Weights of a small segmentation model: 12000 steps, trained on rendered rooms with furniture.
Rows from block 3 of a small segmentation model, named by matrix and row number. Each number is 500 + 40 x the weight over its row's rms, rounded and kept within 0 to 999. All counts start at 0. Numbers have three digits each.
Before each channel's rows are labels from the 100 images, of 14976, where the channel reaches its highest value: "patch colour" is the nearest of a few named colours to the mean colour under the peak; "top examples" is what is common among them. Only what is clearly more common there than usual is listed. The data: rendered rooms with furniture. In brackets: how many of the 100.
# conv: 3x3 conv (model.blocks.3.conv.weight, 192x192x3x3, each kernel summed), inputs 96-191

patch colour: brown (63)
top examples: robot (84); largest object: robot (42)
conv.152:456440490512482464499500455491507403501510469464496514507503454578485429419480520475521607514532423483454536543440377482481410443520500456522488449545558420483410509493473507458481497452444521451493522473512507484507445455503499470485471460495456414488496476510495483455482451430507514536

patch colour: grey (74)
top examples: chair (37)
conv.113:515477520488470503537503502528484472516486513478509508517500519453469454561587520435524464471512505562451569488537454466530472559505490520508512514511490479469446551490479516440464547547514462555516505664551464528488512523489518501432500478550514486486516502500575442552516519584505530555

patch colour: brown (62)
top examples: flower (100); largest object: flower (46); count: three (46)
conv.86:448431459461484414491486406479505488439473463516489463500427470485529476499492507467525493414455415472522493543539487499464436499548518475453443438501572500483461475411488475561451459508441528462502429436451456465523428487504510473464451446462483510530493470489492469450515437517447518470

patch colour: brown (66)
top examples: robot (100); largest object: robot (72)
conv.104:449497490521508475478463461457440438438519503479470476476491520552459463487435509443481500437513476509432515569561421475459459503502478496508496551581526470509507485514477475506499518551455473436488459464451438520541432510461531479459399514410552555530530483487496501550500432516484530469

patch colour: grey (73)
top examples: window (100)
conv.73:476431468511450505513489445504497485409544451464524468506510446516515478480518510497551509479513449514418490578544483454483499457512512500510523455449448465493478556459459427572563400481508421447554408441501493501517506500493471491416455492509434514504502544556511470494504518446522466519

patch colour: brown (64)
top examples: trophy (98); largest object: trophy (46)
conv.74:514507420540577517516512491444501492491475480446509411489530422471473452482439511428478499452491480492503548518495435473478444477503504458536455382484497482492450438385477432412472465519481440477440514513442488499506460432485505464446498499524462480485551533494458477479471444471499557483

patch colour: black (44)
top examples: umbrella (51)
conv.87:480494507517469493461489486524506528500540507502446454541476526513486486454472535545446555492480444503541419479471497514492421529469498480566509463490498432521477542524562534558544477477526554496508479449536423436488486533520475491438420486533469592508546514610413484499486542528485545536

patch colour: grey (64); white (27)
top examples: window (100); count: zero (42)
conv.13:422452462473542538491591450451492502467555521451516496474479482497495547490524499440525505474496486517465444514469527446545593423510479518535498467443507509472486464473465476533463469522496467489474444493531426537536490522511453509399501516446469462431576560422479497498563539460458483526

patch colour: brown (60)
top examples: barrel (100); largest object: barrel (87)
conv.189:525456508460571517503487468488444472532485527477559503476462508513449496487482536458517502455495464513541471503482482471463508545522498453571537437487501541469502471502463557534505486460515516571484455507400508442485465504515551486475504486432495507480476519437389535512539491500517475487

patch colour: brown (63)
top examples: chair (72); table (38); largest object: chair (33)
conv.56:458407463518497621495489510473486416447531477493509479497456468441490471516489477533467483494488468507461442514418435534496514425537565479558469492487534483498384472414489523487530430534454488484503496502496487461538466453532481491496427544427527500529509476531500507507474497412495478494

patch colour: brown (63)
top examples: dog (99); largest object: dog (44)
conv.153:444535420439425459421501456516481480496486501498537490508511479428455449455542462473419529422483413502502394498490495478505454520455514465459487492495463495553460548529472502560439455515477453500466491426538430522501481561466470506465422465450453490479466512520475460448559446468478531476

patch colour: black (49)
top examples: trophy (96); largest object: trophy (61)
conv.16:525428522532532495562470576522469477470496540549509517489453425447524507505489510530481479532416452456462422431490551500486489458506561508494474469511508473527585491424538463487443507462441505535495485519449556460516514526591481494507569498528429501508521551514466568457448464422479537465

patch colour: grey (62); white (29)
top examples: window (100)
conv.40:462439430507532511495484456510495530468499491476533472445446503465543492454461446496457483485451510491483457502386467449412456514491492508480556485510430467489488510492453471538470512506553481439539480400490450580527491524464461463487551493498501549523406514444488466442540491538478450485

patch colour: grey (55); white (30)
top examples: window (100)
conv.163:511447470514545505420482445485458527465466491522459486528459430439510457512465455510481523492452455487512482486496580489513447461455512597500502479500500443518459512513486626513492466467541481458460576491470446522500433511505523519517500489508477497514512539526477478547520510444545480492